From a checkpoint of a small spectrogram enhancement model.
Model: 6.05M parameters, log mel input, arch unet, norm batchnorm, activation relu, widths [96, 192, 192, 192].
Training: normuon at rate 0.031, 12400 steps, batches of 128.
Data: trained on notes from a synthesiser with random patches, 78125 training examples.
Rows from block 10, named by matrix and row number. Each number is 500 + 40 x the weight over its row's rms, rounded and kept within 0 to 999. All counts start at 0. Numbers have three digits each. After the name is the row's rms in percent of the matrix's.
# conv: 3x3 conv (model.decb.0.0.conv.weight, 192x384x3x3), inputs 312-324, a 3x3 kernel for each
conv.13 103:434512459439503508441486591433535495575565528506493656483411390505534613457565584501508476488536535529558540505559587399453524462544685508565594458460465435487477487482533496494546551498541470508491419478514450502536505507531519512473428442353461467524478438446494519466473476405522496470493470574422508588481476507553542506457555584552544514533518513
conv.14 096:604580531521432426515456428422520559558482512515484470482521599422420511453457531506544555436461473499499548479443423485528483526567567422444399491473420538532476502519490451500543470543557506427462492454509468468558429478517396483488480562556483367448511407457455432527361458429533496465456492509531427404495491491490449434464488519579559518567511453
conv.15 102:558458437493452458498452422416579475460618497413566552409415429443457437464510415457476480421497567406465491457467458527446527607435485468489497498460471546456486511473551555439450594391455501569514472515515523556455570520494595516536646479440398528574431450519453460577502495483534512501584471500467506541456496569397458613572542507589563497549488494
conv.16 102:503536480532566512498526482420485471384416432484528487542495511396522572518601472480492514429549477443591463523503462525531548485460409496452530494504586492444546524498476522503529502510489532564583452488513418445522526462582478551577476467544481478496407498494492524514520471433490515460569625504429448480501438500509443480538503530548486532539485544
conv.17 097:510462549515445507464458490459512465623555521600440467443467518365428451479507556502445610522461616556499550525512519589584546514576498451477610400448513521600583481602561435491457418498456448404536475484608520441415477451566484423529460425536584522500473496478594507496474570615411467445486514460579569401517500432677454408545574471557575456489548458
conv.18 096:489596601463542563416520515560458581533442519540478433503447390543505455437402402500566389483520347539547452466492462507474485519488547550605515506530471496550507475453480503495552585528483505567470471519420482512504450495444487554423508566556436568446513480431550538535514500507545462494591555577504449523586471540602431444516430486518449525546457488
conv.19 095:476470575506451512539461568515476455529548511547483482443511499513549489519536436473528609517539657560506550510510496453483510450455541532480492475449461524495516489508511468461527358489622501432534537560508501526426567534548487462538512384494553501445450468415553615468508487499544495503578430460539438412545475388486512396513527533446453509459486612
conv.20 101:487467483470456485423453506492547455524498464497511553503491515521483503552448504570515612518534550495512470447431490465507544576572506448469535392440507481474499599520465564482523542498530448496540464577590534586555548364479509405499587546457497600497395509526474503583517479485462427481558454465517454313421427443477521598540534488484485429480487479
conv.21 098:410487487412526520464530524560472456538415529558440504608532512525471507481380429503500452517561571426500567520564538581605514565550413480573545433522479445475467498557568485529509506504533512466564467434631435490694468498526431567514388469458496517449416434473435515500516558537501515558543479490471531585470474535475490496530519489524491431459439480
conv.22 100:430471553460510644472447475473519535481493478498451431596543488468453409460600518493407464532466513484448461506505598422598637449468426459442536474515486485547539514586614463495514515445450523408472498538665493508552549438484515487470535548537500591438461501383510556580516522575510512519507563575634611493514533386500629579506530528453414386518440419
conv.23 102:447495475514519491441433389508453411522543387600675501527528467519423431467502336557498405549462439460452417593584523478531480456580456505530587454508526492541549525446469560580550408483445399457468425540547442507438552476482435439499426541571389396575469466591517421533509493504511595514466610474466514478521591583487488609523524518521546485540531549
conv.24 101:485508566412458581434519585448499491518483551487547565551570437469480428525455307474478541396517524412542468467459552529512468468512397463549622515592532483487425545519497520477436485452441407537509452541481414449416493540624538583538521587465504512544641531501579409415401480542421541566419477484437547510470496524524478467548498507570467459616479477
conv.25 105:511486475472491494388469485503516533367403464676593603500597523463460469575482445643548476459482428435506516650535553462399395461453432451457441553591536453526461536516504476451433542536486554561499517522526452435426472450408524548512397497471370395453467511474479564505486417447573562580475481488419475623496491522503481476456409433484475461552505479
conv.26 114:471504553501535553384487580467482579423377469580437464304436524702590486395407506519458485470469497484428486539507457474516476531564536422433406566509449601498538451513521583514479491514506475493531500449488546450501571481430491510459642489434490553530491508523539503517401415481616532505584504535539487443437421472624587502524525536468467475655549440
conv.27 111:426572567465475500584534463553421512623568560547482438530556586466446428493480526482543504466480482541467460306624530430647491568579464385464520433496533475489521400613466463544401545571471457562524436479494483448506470571554471497518535435446492441518504514546432463578411506521459518531481535591450454470443479468441469530464486509565537507494440431
conv.28 100:561558521488519488513522489462462488495582601519556464542504446521531418484499447426429569526516513530536421601611479449495421431553472413502453458497435382445515545486504506443494470500578579449377481470446469538471581556446535444342515465527509609632487532573442472505505517469396442426338483480524520475529502522481505545463460520510499538504482512
conv.29 094:466488474502449453494444527584560409527583460480490430489518387477561420493497338491496493492498550589520543440465566461459597423413548455426496460467508466476412483464503472480552496520542446511477480556448438526511489363563483335607522462568442560464410697391496689318537365432469440533488492416500564519543648530481577448536481477550464438497459517
conv.30 112:411446620467422477492517477611444394573520505481485527440421567455444497477540536386496572415533556472523489347498643480490473584593427481487557447509533499551455418560519528507419528569449441428612511508507522490361433506587437521545519505443540441387482496476527534512539489529479516514505567493600517435517468472593474508503479404521542525456507565
conv.31 101:505538501474521536485450483456418568519426504510420443538542545489458517456407524569515447546479429481456487457522476483521559521545533437435449509502560444427465505487529423443458451468470487449459520494572492451539515587506502507460477478497547399561629459477673478499481480480496456472487421362494378461568495483574517508472506596516484530581562562
conv.32 101:564492489547497531387422564485451444476524432426542527483519487545486472714581508433446460501485533500476512506591492543551486496515513535585544461526539532526473546604515540496437538442403581506486568504512547479551531551514532498499474459440478492530586559524539512461501527486465547529464486512381410493465400459518455513424502530473525536496534465
conv.33 104:456402532438392506429404487618597551625494427597514464536450518562486501403369369607506424473453457461495506377451560457410483464436457475400413472423478481389452356532581444556553489562543458471546410478554389504553544546411481501441512524451517441473469418486534479493476426534576449512528410477381501512424519515478509465528610475500550482564576515
conv.34 105:366411414462465415411405468417468409506521422510473536467464467581531524528484388578493523511478446465476447493478456512508495540511580534541560421462491506545600498512474597594588501501620538467379495469406565552495524494547414446500483493526553540426472501438542526450432373366461480505546511634509502482456486517531501462533536524525527537553540532
conv.35 103:497592480476519472518495443550415417481488505485473504623634499465558478562610505496572478507557514559555554514615485563509459407495450550521470536452448425438479570592453527572418502524457519614472450460470453515514519462523568456453530533491558544514562504494454454521604603486523507485538502469574488483632440497475425487515431524586548571474473511
conv.36 104:424414546460441544501415446541458520495524531461521540546521443622486409521418466451485529478471539518491530471429468484516574467534556499366409594421426547458429556423461463418472447489474417458521463493514470460451539505438587434420606490459425496532436490543391482570639415381652438391541558549452490538455507492460497470508498541494525520507537524
conv.37 095:521458408450504509441553580417471593394433525496471459636613581544555623447475600519599630510537494453506494484543527461532512410466522521540363464558415466560519561487512496480564489515598461511508489575612412506577504500498476523487464433452593535605543515534524468566532580516411576529461588594430439525454494483477548494553545564515462460551476474
conv.38 093:519452518519498538519468488604584622451420512456430535461532523406496551445468595452395533424397573494483528539436476478403409531452449540528561464515515469546561436496472580553549617508542511556528381451415360485445531421501535419456537479481465542452456569559456499564481535631376410543440456600501648503433526448387526489596443467594419477682457531
conv.39 104:599511530540432519597541584524557518507502419507511462434463431403493500549503439575519501476456459592556503503463467483476491490517459543510451412496528538543514406450450467522551432464500535488508506511545603566583521462445396462549411455401466544458476574523422457450479504474373440482455485412474527480432488473436513557513538569558511471467484529
conv.40 103:453528522471534506422489420533573555426481603355441536415530577487559520507523554403478547420484502499505510500495500476453455497418524381446493488525525542486469521542526541555583531545565475515449576567434525535463398579603412540550498494536485580523487461509466402425386458478493568591483533521503471460471503485499472431485500447396464531386452483
conv.41 101:494479528536512530575543556550439420463522511400463488442434467522474534567435515557509530536491565548476605390493558465510527427454511514510524512488520527486552608550508599525410449450377523533452437505506460495564527524482493497476502513518587592541517513564556588572513431459495450480563532537418489491392477519432454484581481508606556538566514399
conv.42 103:521618592445523540424488526306383534583528548604524509516516635543484529409352526480489472479553507458486531457463520406440508506455440424503497408513463495501498473538626556530512417439371464544514499556589494499434481473502484560629517448520488510564456469568439422485386449470456469366652536478473453501484423513500506539458461468535479472481443478
conv.43 100:462481541453467523519502558409454516358415541382520636525574641471529557484547529586449490480482502482473525491507546545518544506473488552461535568487493498507470569621489618588485471447399583532622478532608507564513502520490545506480531539528489484581497504551363474514522494463569493466508540523511508455478564526425552535416500521505536529425487493
conv.44 098:534497435471439462583458463556535532624476486503413369521401440492421381531494402516461482488470461529488453462444443451502516530472497496467483372457520490588618452481390426490401554556431486500541511570552522542542619556475479498471538505471476499506481548538526608543514466487475468507559602521519528530509600556473569493572509502615493479581506483
conv.45 094:482497512592536605457408473600556609531510486555581478446484492417444416497424409477560457442504456429574579441508452471501618468469570455438489500542531501448509480478546563441553560450497430533497417466564350422623492502601474511591469463541497471517485399376463486459493383576560502554561430498615543523577554511522548568523499540500476430496520425
conv.46 090:538522391494490403499411372524555502481564484552571557539504427556406425478483469558503415486492490402532567497510503458464492526583601460450541476485578528543474508493460530487521598533492593528517548570500608573467426433461453365410453446420585549597468493502545563477497487642620591697623577572478584658465641703445573618516476475495476447545490476
conv.47 093:482559565496567578525497525550471614557415584528451598528618648507579604380469466584534505548550495550530470476391416533490468572540496496519532493504533511520530412475431456544482434544495438447486425473511536551533573585560510516539472482543381500486510515527480524451378454440463481494424467423449439476532478565579544590478470543560483517507437460
conv.48 099:447503588466462489606583523534520543539543558511499519567534445618590569470375456591541525569591574536549559452526574410445497494503452465492505444441438450477489491493510527497456519523520581629578493547519465451482529541533495505494450485427462384431516455419485424485430433440463395362420507457431559589447500557484422462544510487554554539494522539
conv.49 098:505572537502569549484541579572587537503544455351476484500489563504527560529496540452443454449452531426458497401443400515492457510501521496482545523478450567540523455489479483505476575532539392447449533545532561483431457477564474413476521444405406379463476408493582548479448532568480571499527545477492448508479448466570603556536485377494438402502508491
conv.50 104:393360416546515533519535539593575596505536655453358365538486498508483459478423493473506531501516475511515550575543477574505525504447473498543460534507453567539537543505416526528503428446464436500448475543559501548528515520486447427368566550514508550477451480474439455458557526469619596523485494494575586518541483487486435420519474467492489521475423396
conv.51 096:647604575547479517506471526460551513487502510458522355465459413486467445578468482515524468479442358513524489484499474525483424453491596570565531519529450467513579522502443510516508475534585555563461505488359487526536333421442446534465487512575450482509599583492442468464459539487441479369485467415482555618465499510356369391448432428546511564448521473
conv.52 097:509495532367418451566580523519554467519556514433439413446482501456493429458527538478505443498487451480538514521520489457512498544587528523421492531524512584578557537478450482518459542488444539503549503440443501526535486461500490471537525487602464540496481513447571543495579495410475539519433530562481533564537564466577535407599559533561528517591453446
conv.53 105:525556540498457470502551514508509576429407528465488641651511514485504622423336461711559517553497566520486520483529595622496527517532506463440393664547490487491531402452417493491480539516454627564444591504530441465459554541514588509474427473515525560582560512567566528562482478465540499457505479482486540504544528541530482506501512539515478455527506556
conv.54 098:429399418488475577508563569562524572412430448408447535513501514502476573502421591490452447556533593465503475519515524567522510551550515413482450438495516513506567493488488557474529543534547544479463428418496442471548540452400584463394546511400442425454528486515471351468432476397474449463563575585443552510469553482523504594486461491520486492480520467
conv.55 116:443624588496550566495430520518471541587547581518509554402634583477537508505485477553585480482530491533501539408646461472510513521393549435512498459510484495466479488499418514418442524454518444690515516522501582404464468486557488486539482433522531483561539492447500490428517525519528500483517472522513468545490455449523533490493403512507494514497547487
conv.56 102:546492426539488390495504564425504557462499462602532415411537494541510535497485525590548482498508534476495590431461479529505479532525480458454452483488479547551536571635630502541475455403358538451454523501542538563635489464457580541504419538642511544518588552464498506474470546530495496397605569554390453528460366416576585519525533559551570482471504426
conv.57 106:530539562508526502433484513478473531525554517409442422369483459542572543450460502461490446561595595495504517523555566527525492491514426584574591473443454478504568496442377560522525505550498537541535489511428483474449527504527476459477414433506494462429479447488543543549556523499524467447447447500552586624453461473577568518534475546489471467471509510
conv.58 103:510493508454553565380510540458529571523500581534534572545461465486438436477477467539459508514457503456461517525447532494406505446420584475510505477492524465469519506510497453474481449505488606410501586434494542479554490465463503481522482451527505514440543536453524581428502442502468380507457472576532493511550474512559453524493505486498480431527513389
conv.59 104:565538497574535555554471510550501600536464603515459570460436462457502509449489564532471511510537474529500449442451518422514551446579567478510458498547503454508506472474455478490477492584486398590514465638559392614538536546508517540518564529525523471516542469493528481481505531454562549529501523562485467528506457502531527535520491479441469460476521523
conv.60 101:466409444498511489423536509512516515484453486511483539473393475507440462552526527406437460522572538451518540448443466549514499512526519504521538589559525513493533431492511475497427523532476522439421547515493437484493498466538516488554466456486522467513613570500593530496558462484604468478606487499507461470603493441557459424560604561529539530472472480
conv.61 095:445397478502436534543458527450424510472476518494467466516474488557455464552483492536365412576364447534350488504477438505498455553522426485480513458490515515540547504433408458449444537500423483515448541538477607484476526570513460517514494554581507561520482541451515593412516399492476480500532537472550524504535505445540554423449507506452473512476504498
conv.62 105:409461590422458503520502478510438538496517595470493443457477492448426442441450566505467463515522520446550531465450470520515478524487524490465510495477507489443565477483698414451598634508453501417407547455474471559617549542451513490416473451647537499545491444519406516548519453642485485531518558522490523581507476472511549484495492504452530524467459410
conv.63 104:564518456548484485536498527506523550462479551500533550595614481547642501438467426562524461479495450533572574530511523572581574518523519459352409518460525518489555411497499518492504465378455543465505429482543387532607499500511472492506414397467453491403511532480532462481547486409647540494512438543484526530445542582456505475476533574415452588447466573
conv.64 101:539478550541563528526540460473484405533583455445504454542467495499480507444404539489494517491475504411455532399520494438527399474533437423562579395481440396488417555401466488467461506502468525581543450494414466483487479509584485413526474504564464518496538529553442437457521562502495540470416500470488517492518497507462414438539518562593554556565521490
conv.65 098:464536494531577554510513456525561536447376372462464512519571490590596546480480444555485444518565478471466393466564527569511468507416477395454439533579548453467470518617534540434368598517398413489558479526558483462498455473475486554552396484537496554550528551478481584530416559580541626644430498495520532615572528556572555587580494490473373424546470486
conv.66 098:384448475394473475533499549628512534590474551427478502461476398558468386460502554489543508529498475535437521489436452448498462414433602403477471449548502469617603499495421531507443518452416487437463513495491493460554574517504493527521437494597583503492540477431552571436407490399544530475484530540497454482536439437548556430536502565432479559449484544
conv.67 100:525498477544490423534472441466501457490507426506541485348494483502568545508533474475469518505562503506581482480474439495563451544534490534539433577538466521497475609572566514473484475432538436406469558457542546474497397493540388504506457467404558521519538450552538490627583507485577446436565523509528617516495540571512548535505546546486513501515537567
conv.68 097:331458470400488481462510549482447378534497454548413403490529592516545569510489459537427419593486513586485506511555599400472571547635743500529583474521530465511529538564572454543548567570570465432444513491475592501491505530630458528545493516485551565557513522535453541577483514517523577539532475521511460491529480509462505450591502451506435431480408413
conv.69 103:473491507436414444425479565404473371409501449503502412505501582554536486554508489482512492492534571486508551554516438566545513558541529595502524511430442531483484584583540555546490510532558437466427528546516556562505471398434489443435537500498510491499512518582469464500593523495547510526508529553530560521474496529627530466565563513480525463487483457
conv.70 096:466528565446473381536542388532455501459481516427480508435417516562414443443573607531505565444516579468469512453462499429470486531537540460486496525509466530528480533610621447429447467520524487545514430492415433508464494493364507515495476461420547473464559584565461494479458532597503516456453512546504406443570529553439464468504538535474540583524514538
conv.71 101:501528490464475459524511509422402491517504547515646552437480602474452505445483581372402486460540582517491467503503432539552553619571510597529495521463488567457519606476464594462459566443410536536557482473504576601552433479498470506493446388353445408504532483575503528527551494496565482441594560503629542548487490532385502506501533484561538477487555491
conv.72 097:484520503548540482549574483419481565473500604526509567538526505379475505405508520610527549598476491532578533479421445490444476346431496613517432512478379402490501518511588476494576457513510578428464443409481368460499493581476559573363410510449581516462585503544502506556464475532407436486360499490512434484564420452477450528474444487495477536550470573
conv.73 099:466537487508565546457506470571451420527455550495546572371487498544515455433488483516538571519517541631511531558581456494492425509417441494588566493512485487511520507492422487451466512447483461594566530541556576510534407560610408541476435518456555543451505505385492572477445479489495428417416461545525450356534491470388442507573450520571451501469513514
conv.74 096:479467416527488475527486433511470553454416505359450576611613514511439518564405439528536575602503482522470453486506491473479462549552540494550538535506500538546530593532491479453496417480573468565618555538606572469503512575465537570495593581504458510483464505502489493426566560557565477495585535574351448443427541516501562581568446369499458380451472440
conv.75 096:479484528536512521523483510487504580451479460423570642437486344473534495442424489479436523490431568515416569571468477487400535430413477532479415534468564435486544551502537499499534409401405451476528425435541505523616524512534564457598536438468484599457455572406436648501609540394563538428428530515471444467538446439567541520439444578504474525431473504
conv.76 097:472504452496540448490484419594512514486499514511599628463534562512584485481567460479431479540432494485403509523552499504541503455479470460472463500490536465466517473541588503601594515508542544497458512430459478343360488603537475470448435478428484514444475550490503635508532591548498594540413468437458497534435466529520545511492503503469493536429512593
conv.77 105:533548449539601477458614493501494562557427445554424479653567491480471569465492586486526554480505528489504433510508378483541519425697604493524501449552525463581477553525413500534527428574533542459478526535427435599469582533435407514514426573530520512550426463514500452558510524534503502486508481445503517556513492502598525526493447464470451428544545506
conv.78 091:542477503504482529506484525495512647536435532466478506509453510542448424591413435552480419564514490460519539436497562450515477478472450465499525450499530547455532526489423524536522518580490480410440548428413476415456469573485402520436478481459533449497498493439484496460452491552506459490522409444467565591425488506572490464539541516508488537428486543
conv.79 099:485554538501530495474631486601435600410368625433470634539507572511538607522515532530465567512474491480517496580553501460625578487583500443468509475526486537534455551572537564631568499574513532482494477539507481506537415494492459546507544527475470354405499455499554455491423458443408480519421507490517412504525500557473440489511530505483517585519536598
conv.80 098:515497492516593595472534548460545491399539620484499546602528459512429468551509398588535545569437385540391304513503505460466508431480507450498505449521583421536593595488491555468481513427456534538503457574467505547380480541521545504504526544515536612518492509402614606437505565415471552598372439500371425556414448570442432575510473499518493469557584569
conv.81 103:502447568475432531441376514416395431390521535434488510509449516542506593592496524500513504456529558549488500489466533488450452489497484546515489501439469461505468482467516514515513473512583444506535372438491463450476434541436489525476586601523603480591510448542537479532539422439545544582482547621536546523443457467490561512444462475448493522454538547
conv.82 097:583472503530477463481412442476556454425440519509508543470567392513590522529526437486513465453580577426516467557492442519548517560527506478559536494617539589568492436421511488449515481427536519416448560483519552482481547490460486591490491543414440477602447394571553430622523571465527574453592571466441542575511486501572530544402440480441426477523482459
conv.83 097:509529497448510491479489490492451448588533402543589490525543587466403384463518575533515538537481505529516564502607505555628563477528420522539501461505465508557460543491420496527485447493505487508430491511481562467457521476459555479529481410395484456487510533665594590593589516496504460451465490435509488416461544538489556510517501483495503492459468558
conv.84 100:458446493446477466458445453408446431640568435530483378503472483388367433551567597441426417550514504476457443590454466608471434530471480526470515539520536516523593459445486458491532428494559541460439493502441473463404515520520513482500434460552563498556564533599472464537411399505563451472621518523532505524538483456577517488473473475553534544487486445
conv.85 101:514511432450481442456516517499552459455492439503538410481594562410550490471596458569558438459490532476508482577519481493480461515452617509517603524483543562434569501468462501462380437412446467546447367525489445626654527448443533495626516413592446534474469546444462465512482502480569523491500458545462529522483484384426454432458493494454479468508490500
conv.86 101:404519570440499537544509565480543540553567510443493360574471452556502423418445452535560430478527521343353406480578390453557470544479454507543476412488518480538571585532398522492482599485414538509488486457517423400516515540472488500471507539538542444409480418475491521516557508452522496510530451429555487366543506493552605573569478443587519523651583499
conv.87 100:567521530575499429564568505516472419415495505408441352505515516472495459491514524408456453492512521623559533552473550414364423623624692479492538462419457484515542580474532578479542400441525446490433443477453634628553397401417514445448655569647482557490490528527516538519514464559540429468509579604537526522402465539343401450543523559550565578390431443
conv.88 098:553480444556479444520507491461432500436437512557571575515436394559506530561553605511513550438485521450602655564526399483573495336533545539551452516538495496502520489572562481556545418504562569494483537485480514506617547511485464456529443480590546528502535446537587416518478518512511551480459577491442475422482520534502441438481543516443487517481547550
conv.89 096:590484510606466517553479498503423384448479514489479540601589603494490503479419543467406496492454515497501487521427414490427385497465420607573599531471426530467458516548533404506530446481492571512549491444480507500495508526593509516541497487516470673493517663454476540406598551595530467524533465569412526450469560371486580521449432493503533615558512565
conv.90 097:480529393549490475527478513571436444512470495400453439558520497509576522470517492469507433455553524578600461424577511420419525612463453524519490538463549478407603549535572615537572551503504433516528396433567525488518454472498396516539521535498550568497523552483458538490466470510495479627432463509585567517578466446453419506438486495505497466426463517
conv.91 098:517492442579601510479436459417419488486467447587553408636462396569455431509533574428483444455442408473396490539511474564465491513419486569439524596418473423396503585526382507476485407437449583505564435453536440501561493504526559480504499364537630462399576497451459574468511455483556524542381422514607532566546409506561507528472544508531550482520572474
conv.92 100:505537554404464470487500506533480563537479461547554484535528555406411406562571629509505553500438400619556563421384425510617655448495519438409445489486577431478592545511511470505524429542553514501530495475489524528496472467468478495499436424494538555397542543463566554502534538506514594588400503496417393390548522548529502504490505461509511486555506514
conv.93 100:383465530420496596481489535600562579459423415545572555561563465450445454413463466492556559515490417529486501481550525579530539480389541375472442571524561465357477522491510480433508428417498499514455616537469462406482490511424672563450537459464445526519484466461427454481519556536550407443527428471454495477436483499401358399557507571450500537503570553
conv.94 096:483453437494439421552493493517452539490456514482454430660570560583573639579553725542535545508461486491472491532481578481454570500486611484400522553461593518513712470421473450484570448520547526491479509497473474535584435471453523491500450476594501491505553491484565613592505454575532540620449458599526494566509476560464465521483504490458519540482559515
conv.95 106:412541505483562550539626593458474527444467477520464508689519392584465478499512484419453441491534558416498565404561497448519480467465404600540495584586557407478437466563522477550504509507458459537488525592523482601486537535523554501516504439472553392416486420428553533503627543470528556564443505506492540516479526450518538454429459523468482517503435497
conv.96 111:405479503486517534449462519471472467523571599433466518530428500367415584656508453540519484623569500581503394378399534425511600409481583517489496454375398642526491445506601463545597492536550433466523472496591565504563537469489596484383582516442546499588462462545555473506489437409409417465506463481543540577478499546387484554441482495558530495483527500
conv.97 103:433471497497514503468489431531568516517527527420483544463523474405494414452541512567578499482524439385474491428446514443463493508518556511486511500532526553617594510516450579608469560560408572520495455450431443524437416443436538490471596536515488494514474491536504519527402484527511561518538579525508451537569486573551503583539533432527498433431437422
conv.98 097:541478439531513399506562462545572486514548453473427411564541635411439497530524622564510493535511490455411423487518523443511539400435432474536511478509498450459501470443506471458583477445511571562467508519475429414363546555536526510496539478491451391563410369567438393608448528473461560538477546569451479494492496476523562514446513565473478564502440539
conv.99 102:533497502516544513515561575482517540460445566507425582575479482648533573608527480512492518514548508440460469500488528459470533416430562476521497401492467460566627559504492541485504475378461572462471571524552552537567486524441496565435457572513542545458545482491543506431454549439402539497444515585526481532577430483568513528473436509491455521476433537
conv.100 091:351486530380425543519484491459493567533487422525448436393465562536595510507596488492505423514516444522513502453521449509426427587517430523491470459370423569507571572606591507618616429536410461442401561430458669593554440487458490399430539420464541530542490493428531634452458567553435466477527508523571461550497481514548596489508489539475507509462484455
conv.101 097:572544467525505471537449469575518472540501422548475477529534489487405457459522594545458527566373513612492627458508365490580494465494460449507461495567513483508480491532498433556556478503601447444513462459525485506565499456487538417508484392443508563586576555494544573503468534449488573486496448414390462467487506487432543521481446477515558454496524419
conv.102 101:420491465474539531529533592482585572562546513553554585385470530541455535578440499475418424467490564597541519474439492536491551511576600516508503500527583509546495418514460500466438494482531429394492543522632571517518633525511496469498471498403510582518540573532479431421416479532558527638544543552510587653533550548490446491529532429513525446448487485
conv.103 098:478536564562520536523505527505497499484506519539578528543459473481477522522490593477472500414470520489477482545576524518496486493502461550577519510532532523505515525530567536462486457483524500565533435487526425463425513458548496506556467469450517499539388394437510495525480444482472435529480496603515469541488483495502437438573530511511462401574549428
conv.104 098:409397469516472521621619600601538466506461395461514489563500531457443513589520568479401496509429532518476443564565588540497518515502580386437552438494547530532515457518527482490485485497523557497527502482550467443521472528520538551559548511524398536479464544472518501521455429462444439437514578535549574484455448412388385418469571496502481424470432434
conv.105 102:482466453450560599517543450391421487553512496551459392460549571508507434452514559621610597639623594536574558421480522497570714478488446461463473538539571463429471473517604444477568496477463483481499454496556478506399490450448528496555522486511534550508471432423497480431465534540485523556470466430488460468426433452468503540495487575480487496497472513
conv.106 098:434527505508546501616601451455447365467447404397479400462527514564608514539477368530552530518536482486519434545538503556548540477526504488520536560551550609607548486503546500458501511442431516570537537597503566598430562605577620611556664648520532444487518476519552546628402497579476452498526444457450448453348396477427483565497516470495490476493512511
conv.107 088:533584612495484558525551586509602559492551589494489626498521517504517555558550621488500560483484513465432481490478622518490522457520500516435499517453425496508491429383452581470503631547471562616470507561386511559493482428432488476392417431380558439493579421546513319482414432556422358449563503532512548496526544463554484450460427427514495451445455468
conv.108 097:583478526522467449520499528520483580534466484457472555541528580502460450516408298450453568496529513474546514484521580453533521456516508501496574531512495481504586524409506503426516552425546554493560527527451532544487575518570554510412462507411494492255605512406588398479615534585527447415456481517509522404461471489560515596389500439442515521412522622
conv.109 092:609539630444404496386435530594571600502514484594525453445462482387509540493458431536544511491506471514457413317462440422586613471550525500487518497472543545504568508538456488520468548583519576588527511454440505383384473429376510507466542533457408460429396470467516492548591573548491555475452484392496446397483462485523457505525519523518527531573600562
conv.110 094:532416488370383540390438516514539508512475384507439481550557541506452368493448474545440538457391462484383402552492385529524442582537533381475428456545504533579531513528557592551546618505571500511552433425428503498525513497616537440589484485525510578508542590496583642621472500465567485434533466457435479453447501416564558521533517495505489468533550536
conv.111 101:553537593543499589517479459467449498628505452618474489548532537579504440610483458572484453468468554459443512519492462460519457522614532443420487423471522520526498472447563565448417548499459568461511552514529529488536589546499451517578448457545548465496558504498593461468455384516473452468441436494386442424444518413438471404484550584498524547527488470
conv.112 100:544517522438499502522452410537458450506491480506431486498525591519518462345453477548569574564559507472474430524539498504568519433536459458497577479495500501522550520552464447459502483468516516477498440496551449472514417502554479527445452560508443424351538451394460515574533505515384476496368420482515493412603488383514554640435480517510473452563494482
conv.113 114:456472458512511433587565536492498525401457566544448503534392489596408388588664553483439504498443490534512539613419481564474449473592506486490495544496472505560503530553540479512523566549447489398405480480479520658512491422474558496429441578540477493532455455459470482508458482488498521454578644572498547565503452467458422403521524538473476494513408452
conv.114 107:495576596373454482350418421552509457593521518622543521270484511544470386442537608421479475431462512499454473429474520404510508479519512414489514429492457514526467411483508437472530459560573414490489457455394511527550488500489411530493594560458476500512521459464568511458386517441438508446562615513586527486431492517553532539576481533535526543542529504
conv.115 102:435465455516522548499513495640563539536469504479537560489484338438547554482544516488470411498476482485452589565502504456463469438477465567554545508502466558609563431423472437469530435487454574524436572567515495484475448495497529544455602574571543507510480473470501494533581532399485503393470637486612596657479531538401449553508481515469448489448512591
conv.116 096:524493445577501472557498458455465511448509560459459547414482491501545525376454498457498607518584580486507533526496407475504527383475421523515439497459470529538506437504424530554463433529453493501530434444470458408507536505442522544478508513454476535567410445468585545572516548498522544578495522539455562509354488507453536570458494558452470505544588559
conv.117 104:546562432406446451354460506444550471590534476578571496408527543440475449511419445517497511477510567494465561484514452561479485537461548479461415482494501460445463527545473487508501490467484568558453627522443390408407410419462543565599461459458549592585579559489531529508445525459552525528515432482494469444590589545470494431485482518538562598551569501
conv.118 095:493506568505501568496470584582529524539423459514494547601401448470435504563605550521447571585473521552383456421476459459554536509525608459438458452506565486461541444512524471583634447488553445396481516476548551496493456460551431484563518484563527481398586520406541614422470406388509539576435495543536542410615531423570610501534558579536490463499529503
conv.119 099:479530573490536525491569450548527457464488487437521597591554454420371441587543684474484473447461478493510514415460538493439580594509511405414451525522547592548445522485525497486518520558560362548495450476484548440484471524577426467530506508501439539480549531484595536482505484571475468566550531565444534384524578477510505438511425451545515498418498514
conv.120 092:507469464478510506510584598460392453489457388501466407394518497454581630385521512468424557461386556448483597544436410465322477478429521523579510438528558454554579443515494398491473472521537527515520515520593414489594395541445457451436507530493527580485533581496464505396489546495477624608391516509544535513610570567501489493457534529471524472472461477
conv.121 098:426474424435478405518610461471499544600542492463428477470472487646587624420415541470488575449485585451492469479521416555588472390517454440541471421538471430471465600552457540547516516557526447566578467459414508504532432507554488603663445581582393386431536422538599396490402460521516579585399502480523473443558478474531454541549512559512450525543516539
conv.122 102:532500511562536519528517513439473493489525479517482501502518444453502437499550464486527537465517514479560480555464531610445496603517540578460554548431540516452541573426461593424484546372495462533523452558490436580506496416471565372490544440512446481418417503487441502567557433485554475523520442497472528529482531499447499472477496501482519517452476537
conv.123 103:450559495449517513516486510526436444430446508470540586477442541462379431528391368426554571529617559561562514452533508490444499601424456451548490573518441578428387500526453582470389553379412500518411501452478520455550354526535516523478575523437498490526570529443413438473454554517501497412531443490491429455508494413451468492475508552489507516467506509
conv.124 102:489532548497542543532539557438487444418582469528574424474556555397376369431471499523594537600540428517497439578449537482417617468432529629559554445425533372424489543430460511478552531538520572440435468494512447466403553509561546452513444400486602577428514501492431558473601502567446371478446386501503424405421436469449539535516530502527556472520505435
conv.125 096:543543516485474505481518564543485409482522490602586503446510509555549492416424458432418495542515542545459536541526481464442543519447575546482468525454421444476482572526572529479594484398473514504617380429463402419535550471473526479480490515495457523415488609472478643510486444454585490460436436498408406458376458462492554545514455469555536575469493525
conv.126 100:522400414543468498505466500478529481593584478609665496458497450552498441572521475440459496511572558433432407535464568516542508552531495470419467514502466484488557560540521483484451434419439562515505525525525534490541464464550477560516429433456523604557580569523393354423456501465578492439538524534613682665446434423515505575546532474597579519527488457